A small image classifier, trained from scratch: arch xception, norm batchnorm.
Rows from block 6, named by matrix and row number. Rows with one number belong to one channel. Each number is 128 + 32 x the weight over its row's rms, rounded and kept within 0 to 255. All counts start at 0. Numbers have three digits each. After the name is the row's rms in percent of the matrix's.
# convs1: first pointwise conv (model.blocks.6.convs.1.weight, 512x256x1x1), inputs 172-255
# convs3: second pointwise conv (model.blocks.6.convs.3.weight, 512x512x1x1, transposed), outputs 172-257
convs1.338 089:138172153131119117174124104135142088112087125070108141161161038137127107133147080102156166174090146145135063108154177137086127106196158145102143104125163125154186157233155165223119078161145147127118170106126187119067113099077066146139145169143116127080
convs3.338 093:117154130125170126183121104184125131148158163095103205164135135152176119106113143161134084131081102113126151132143037111163091096127099167161103124167183104144074103097171045180195086126092193128158127130114082140132108105139112147134111091103090144156097142
convs1.339 107:150152141120151189074188139134139137135097057171102126128098118196106112127169111157162133115209135148108158213128143148114118142159107149099156130110092121132110113108120095154160163167114142079115138161093101166142166181150169082115115110137115174117
convs3.339 114:091133076121078149155122111172153152117137141156140124121187124150246131125159109078152081103113151123101149123140171126074096149142107162116171138146119111106121173156099155180095122150179189091123140112117128124129120095151160112148137176184160124150119137
convs1.340 108:147131164123133061190098146118165143097134108186150133146099105137110142122085174190135112156130133170101117165106121133105128136130088083135106169157068107078147097139122109132038141138063143131132126159140092153141096139098131139085098078140117151162
convs3.340 104:074091088096068137124104126148091068113170200150166099174173151043140140140153192128176086115109168172150114150159115088109104028159104107143105154148126107097211104096163106144114186099100144120105138134131129125152089130082119127121128166126160167131098114
convs1.341 106:142104099106134091139127160160069089126151137087135118094114150139058106063137076103140114149151092110118073144116151172104091167096088090101169135119127151085119160045146111100117153110138122112123108138126114143191135116120119125093114136149161075095
convs3.341 104:106103174079155131117098135077153079137123165121160112129092111081101168096123122157116107095054144103113179173134150139104156063126128210108132122109145075061117139081123164109152083100094110102149079148146108125145210186168095149153071134108119113116129061
convs1.342 083:115136101122112125195090090089100161132154180169160083115124172105126132150094107134116151129086115118120151119121082083138142150109096128126123152103199130101113080138167141140160183133118158124137111157155076130094083189144225084101124081096093208124
convs3.342 094:180169108147099154109169152129122108168104135100112158166081154134176112113121140146129146082113123099111109082131145142106097147107117095148090090163182186112107048152140132140173119132208110112133105154160132129125047112108162091178048135091121157096153144
convs1.343 118:121097139157108115174123102189026168129134151132078099163150126111156128101132149136185102086122089123136137138092149125103151078096145169171078150155107161073139138145164166146154126155119099155119111150057172112184119097053109127091115109076085096086
convs3.343 104:132194171160072132184161106079103166030062052121127148108127174081150126120071159128177143142046156111125089159096128146115091132178146117107112149176135173157148125144140108148094127131085221115085143146139127149171155083170096111153077172117104100172162150
convs1.344 071:092115054112067130108084179130134085126114149145110089156087100052180134153116158068126119117117182135165084151080060173132165126110153116097167156146098141152154159108129122188118132109138133096074132141156096130108178124066130123105147120113090105121
convs3.344 094:120117120128133163160141112091142216052146095105123127152130134105066131155056156189144055131106136152139138117124114107178122101184166129125255188099175143137116157106135131127169099120121092126081143116158126142130140173118121097057183138166114104167116156
convs1.345 099:140102167125160173164101144137092169076127142098109173157133091106103124182150196126164115139096092146120191177104153143099155117124141113140139139214134183145100134148128130133072102137180175039107147117155153090144134120100120110165154105122086126149
convs3.345 099:097066118113168173038148128097100121149124176158111121169141115100135141171107104119136090118097127109112109150111149143101143130089109152179113109185098129105095069126145062098120150125103106103108081130053134110097081129128140124129103097114114106107108069
convs1.346 102:121138107126087158150119142137109121113127132143140122102196140137113093109111145122149114007030079115129093097154122080108139112123123059140164173159045191072133130111162160136136211101137131174131127081131157130152136172143145150152159142147093163078
convs3.346 101:131079108180100171106096039090029160121114112133127109135127093130139182134123155073153194140161114100124147083087172075112201097195123144111147108139117145158146170123130111177170178124127137117163088181150085136144117127152119149114142077145176152103151147
convs1.347 102:124096135166155136183088159156100113113161063091150145136142085149127120111111085094103081135114137111173089148189081107127100136154075152123118114071120102140063116119176086146168076154121105123084064120110173178120131077079122160097094113078168142146
convs3.347 104:100117158158156105105139160149132164127116152126083174131153143130130165100157097134089078084072123119121173161102170180096144166145106094085161200166148177147148169110127144127105148124101161124110141144122152160146137158174088124134131088118141156167121107
convs1.348 107:151106108182114140071131150090100071090146100112142110080156153128132147149153124106131138097092177090100103178157148148111127107105108141109131156178108129118100190119170147133152140164093147097163085137174151151128144109132173141103118115173112087097
convs3.348 102:116119142082111137121132113122181102133050158159165158135104129142103125100121141106154106169101103095130158064090094134161101135126176115175122102090103176153118113093080107104102158149113081104132083099147116062135046101062107194173128141080128118111100113
convs1.349 108:083166072132139135117083153141120226069095133088094140123136115138133120166163112138135180130176134059112102147101139135057133124161123207115157075141092107200108120098102168105162126105141101145140100165102124151105177112088144167126156122118092116142
convs3.349 100:144037122145129120170181188181122132141127148114123142150136106109136054145134112137130121091156143113123137103145146140173114102173175117168111115077140139104111161118126131156121090108109136203168134229117166159147094050124168137132104122105126118081165147
convs1.350 111:084107097116095141115104112134070189163116165128119133114135161129156136113123145164157139089100128114125133092127143068145105133164153141124130126122100101105084133154146191187141145061183130182107140073103120146119149091149073109067152055151128062119
convs3.350 105:115133139147173047092155151096115162105116133117140079077121103154156185123022118159121144163125104123153148114136083174091128120147104202154119156076093140122197069090140161140131159133116166104119135208142167130143105130086128137111165085066107085121088136
convs1.351 105:071161164167105084127127108149159129116123071130127158123143151114090191153132120187122185090198116045113126128139113069103144141108162186046145173158124095104125171075115143122146134161068136166177139134172105102129099164157153143176085110111139117132
convs3.351 100:164155122078079101129136138142141149141131115162121115129142143104138115068128115154186142108144103145131143134109105099108109122121106161120073137114129184083175128152129107135154208130178082150165124125173109074126128172162115087063086108112105117116128117
convs1.352 102:134097160110102111094095145133162125172160173170127160171078044139158129092143176162163161123129107134101096146142135109094129149151142217138172079160090145168061094164069094078136176159135119142134160107069104135153073094121125111182077165116181178098
convs3.352 094:148115143064136102084131151087111124105159155081073151115065084183107134184079110130139088119131089134059142156145129072119098090130155153124152179102070142135204117120070113103122067170174103119133072142118175159109033171134187136127147141147109246168150127
convs1.353 101:113112172093089117127139124128137122145149183126097129153000109096146106079196107171134121216211144181141123177115079121111170123136101169085149190107153098129075147143160157101132171107139126144106116089160105160139132107134104141154163087195150138181
convs3.353 104:168152131154131156123175150051065132115105162169139114158087095156145145123104110144156141113113062185171134136104213085181083126152130140146123143128120154131105094080087120117138185132168118144093102142081130134113137094104119151129159157114109135071126161
convs1.354 110:137115139103145077146111083110182084163107159108146107079138130131090137153121106150103140086090094085149154129129117138106171149101132063109108116103130110135127129186081138141104130095128099204034153137129143149153138119156150182095152125077151168155
convs3.354 105:161098206172120111136141127073110163146158072171126128106159131113097179123152121145140155097141128106118159164109120109091103126122176066053137100159196179072132132127194097080168111083134143058107191111135125071092142184181150128169154123175140088172120177
convs1.355 117:120098138116165141148133132113085189047111124124148114109114136117158133138140145111102100129135167095123116123179125159083165141088128158105149089189101123107145101119043118084156142088114132158138129062113119130102105076160108162150137111153125085146
convs3.355 106:146132129136118148106101117101093076102110115119141107125162115127123107110078125125144132112208151134137129188182151113158170106128045095183083090177106098166124090106115126089152155145128161113105106097136198138097138127101200110188144127155116075134193131
convs1.356 098:117145193129108106129110138113143149167168133168135177124134121146097120106127071162150096124109070192125136112129135121124124112086174152120045072153134124132151081125099162038196140137154167166119149129126103122177121138072172105153174088191115087138
convs3.356 098:110102162173143134127144150121112089137087201087159133113145114140133093144165124169162064146096104117111123094143137126147140139163167134163133113135119134143089151140129114181169131114187132088131125185087131088144108133078180107137116112150227125052146178
convs1.357 116:048087131133102139152110125063150116177138117139119141142152111115075141129094088101153118134106201158093124120109088108032129066128139086095179074125072150137134148128121125158064108129123139133146163155099123140144216116073108145071127155158128190080
convs3.357 103:123120110135129139155113091151184169093088131159128173093096130026106071136092164096094152133129143085116095135207103139149140101103118109179140141047131105127053148164113105132127145134196093144112103107171055135178103116128098155131184110120109152181068146
convs1.358 089:083150149141139103153141137148082137134138146135147116111096121152147093161130080131136181131084164161106125081144184124106097113139109061104125144171127192147121123144095153118080165144112107133105133129113098126172122181191175124169139115176166110120
convs3.358 096:152122144172102046148113102130068097108206200146096126022105091154131148165156138145141125124089130141092175123140111118134084145179159079126124161098153165144113150151137089080152150159160165133067179125153066149120156071154107118131139191143099093082105140
convs1.359 120:091132156108147116156104104102125119118131101124167158126203117131157133172090122132089152146127066137132147133114124185117127171107129091113127117152138187119110142148089103149106141196088168141169146104146094107168103153175108139143131148076097122165
convs3.359 109:110163089135166105082111164144090136151109157170155113086170114147114167101161115120082147063100079162097157115080105113125076127074093115139127158141039095168122114097157128107122086196124165118119129116155188112106140096166120105132136139140134123142151113
convs1.360 102:120101157148112174141143150121118168133165123101096106162091138125171157136124154156126124112111179162066132116121119133168080087127115065096135085135117151082096110120127100086092132164120157152152180142000152098142085135136160134155113135092157084127
convs3.360 102:135131136114089136101112091166118117189040123129132143129139124088106155046127179095142125123105057171124149150165042122107138116155108118135122135129169135151141119143129146197079167115146122108123127129136095143120077186145126151116121126121079083064168101
convs1.361 083:112099114098125122105096089090160070139152110156121071080118201085166135142133139119060132122113170145092143126118121118063125112118133106110065148121103099076090162099094085127098144098107167103195163138071115151182112115149117107104155101103089129152
convs3.361 088:153156179127137135097126110112186154185122138149136178156093182101068140151121103125147156183109118146147054140128140152129070084084092158192156157111129184181165121166116182167084131180101096131105154063134134117151127083105105123142136098135176084120086149
convs1.362 082:088200121128110104149149084073097132115152149139144118134140111092136120160141140112131118100150045164104118076139081213058090146144097127078147149166117195174166149115141156141098132099080074101152098096115153128094115134129195163213144097098162141158
convs3.362 092:141189122137109168192134089104104139145115128114174115144121179129170098116202137136133109112215150160110145165092156167093170167181090132095147175151111119067141141127168159107133221094148093160184148056118130098163132155096113139118143135097105085106149129
convs1.363 107:130132151042216135108157124121077112136158131110134125111163129180075150075134100169090103153104168166204131080092111148148151146110108101115115124096140154103149121160113154127167072120074181064126115127008103097138157206104120157116066135108153136153
convs3.363 103:074121179119122101116108118065133098066058056112090131084115073089099141114162051154085161097103071121122154124156169163038184130174191147094089139083114127112126169109053166132168144154129115095151094140076187096109141096093148100077087174130160103188154124
convs1.364 098:142150197124195160146119136179077091149125155170082161178112108127115206091143153101106137108158105102147127085163108142113058109144102127080100133155145123158122114083182110103108159139186129131078073092116204159032078099139136138165140155108160097099
convs3.364 102:145108143126115145101109150172141125140168142124113159080167134151117111151169216174115102080070110153143154141139114077136127149172139131165151099127188194108110158109109080099112131145133147181123206160157154064100127110104141147071110176090125166103138181
convs1.365 114:124160154116122120098086052166201112130130177189082208088155134108103143124080176107131140145192104152115113159081151159156117179135120067073206069105119159140106160061131100093080157163157123220086128138126124107140167158029151076161134126136196122121
convs3.365 107:152124155137217131176144118119099172119174084115118089146133112133057044168120141185158112143166096136041187138095121082134123130142128117183113106139080126101139128130047081066065122178156083080155165149164117132181161099117109147094139209121114131117129158
convs1.366 074:147051124147104071154149142112108121101087111136219195084136156150170114135126088171144120151145084172146131125137058135110052104165105153065165088098091130179150117128184150159123044081195122175123101121129167118145150074098130160080086114149140147163
convs3.366 093:163171143126183163119162127187071148082138076168099124057074131147135117108162127182106143120114144123055196132132172165110081126166140102124119121123117152145104103168135095158120144113163110145109137106115128078167139127120110119087115114122094185087114131
convs1.367 093:146137043139139134158133097058122150116091137102125080110122144151096122079121079142164127154116196128129109118088160080061179154151141090053082115105141130106112140195113073176118157122103089122187152131153131088162150103154114158131109149139134079140
convs3.367 096:129049153126066126124125086162150113119190120135148110102181114146090135141069093172183071127100146147130147072133129138098143102066154108131167099108139146175151141071126085104126139066105066138116065096165106135236107060073143192096130148079162073097100104
convs1.368 080:113121206103117088150136084154118126157141108114186106159116165180141121124118101151049071205157131138176114057082083132136157118175134145136132125109121080120106173102143072142183051133115117124104129128115079150087139135113138151162116146156150091138
convs3.368 089:143145120155148094141091101080130171133069153202130153065082027083127133164133152158042091110128086108107102152154144116145127102167104142099131118137121137148131087127129157111129078207095093104118153147132126111128105133124082081160154137128160125139129132
convs1.369 085:100111103102127169168106121166165095070189177103056149158140083131166133131100148120130133131129176127200149130128126167154095135128150134058128122175091095154177079178074076187158151117176132103102110118151130105135094147092136139126150153130092141132
convs3.369 095:127172111127119159111119095085117187123079155081126129134119080110161149098133104160160104114142133140139115154188121123144183155185107154120148097157117135188129132139135180072148069097113121110112145118130104144059143164117152083140158045087115135119101177
convs1.370 093:150208141143059182147110169193135189089171121163145072146148153117171090156121106169122097085129086136087095168124176146146162061112126142171120084158152113123167143138152082105124129161166132127095095113141126157101118112118157132095167168118140124142
convs3.370 097:091131053110097118136067132072147150126159141172089102114110200072104181130113188136146107079146142188131077170182213134091101170098148161096128115123118136136182130140138172117149190094087142145057168179113191175126202110084115114126067104204126124155121114
convs1.371 089:189141119099135179120083110112100135106121062130126050107079163150111102171156161098103116177203147108079106115103163119136111081113128092129068116079163163165087177134148093150113074171111079115177145106105109075154127139191123141069130209112106122076
convs3.371 093:130134145136125145133123167127122118077119126145131093117148087086082070134066108097144106137147085150101135127146059113148124059128157114102184159078145119120120109123164125177099115080069156138160140082144162073108080081124164136122127100143108146090161125
convs1.372 104:116114086143122110079143073125140129134174165097169074101092134171095102121102102106081101165119171082151126149129149127137126128156158083112116078183132099182102153127113062111190153127158069073152153179110186145098180144057082160182137102099159133111
convs3.372 103:133121095170121086074117094192193151099081122158081111151070149088132080101091101163121106116122125086143161106222137083162117082127120176082168190062056134165152142085120098140121154119076133100086134175078188131104101134081160130131097143070159125085170100
convs1.373 103:103188146080202127162139113118135132070159113145137117124134095165112143182094126145095099084147095119092088115144051104155165131113154159133131089133134146119166126176118129143124109064163098127135141087162184147198118111141139088136117095103121148114
convs3.373 103:134127121077168125111041069102140110132079084139182163080166161119067067110183153130103087118064148107123110163059157114125141093157118177128118103101124144115112108123146109106116089107112112174172140080166063170067130141105204120128153136176127159077131142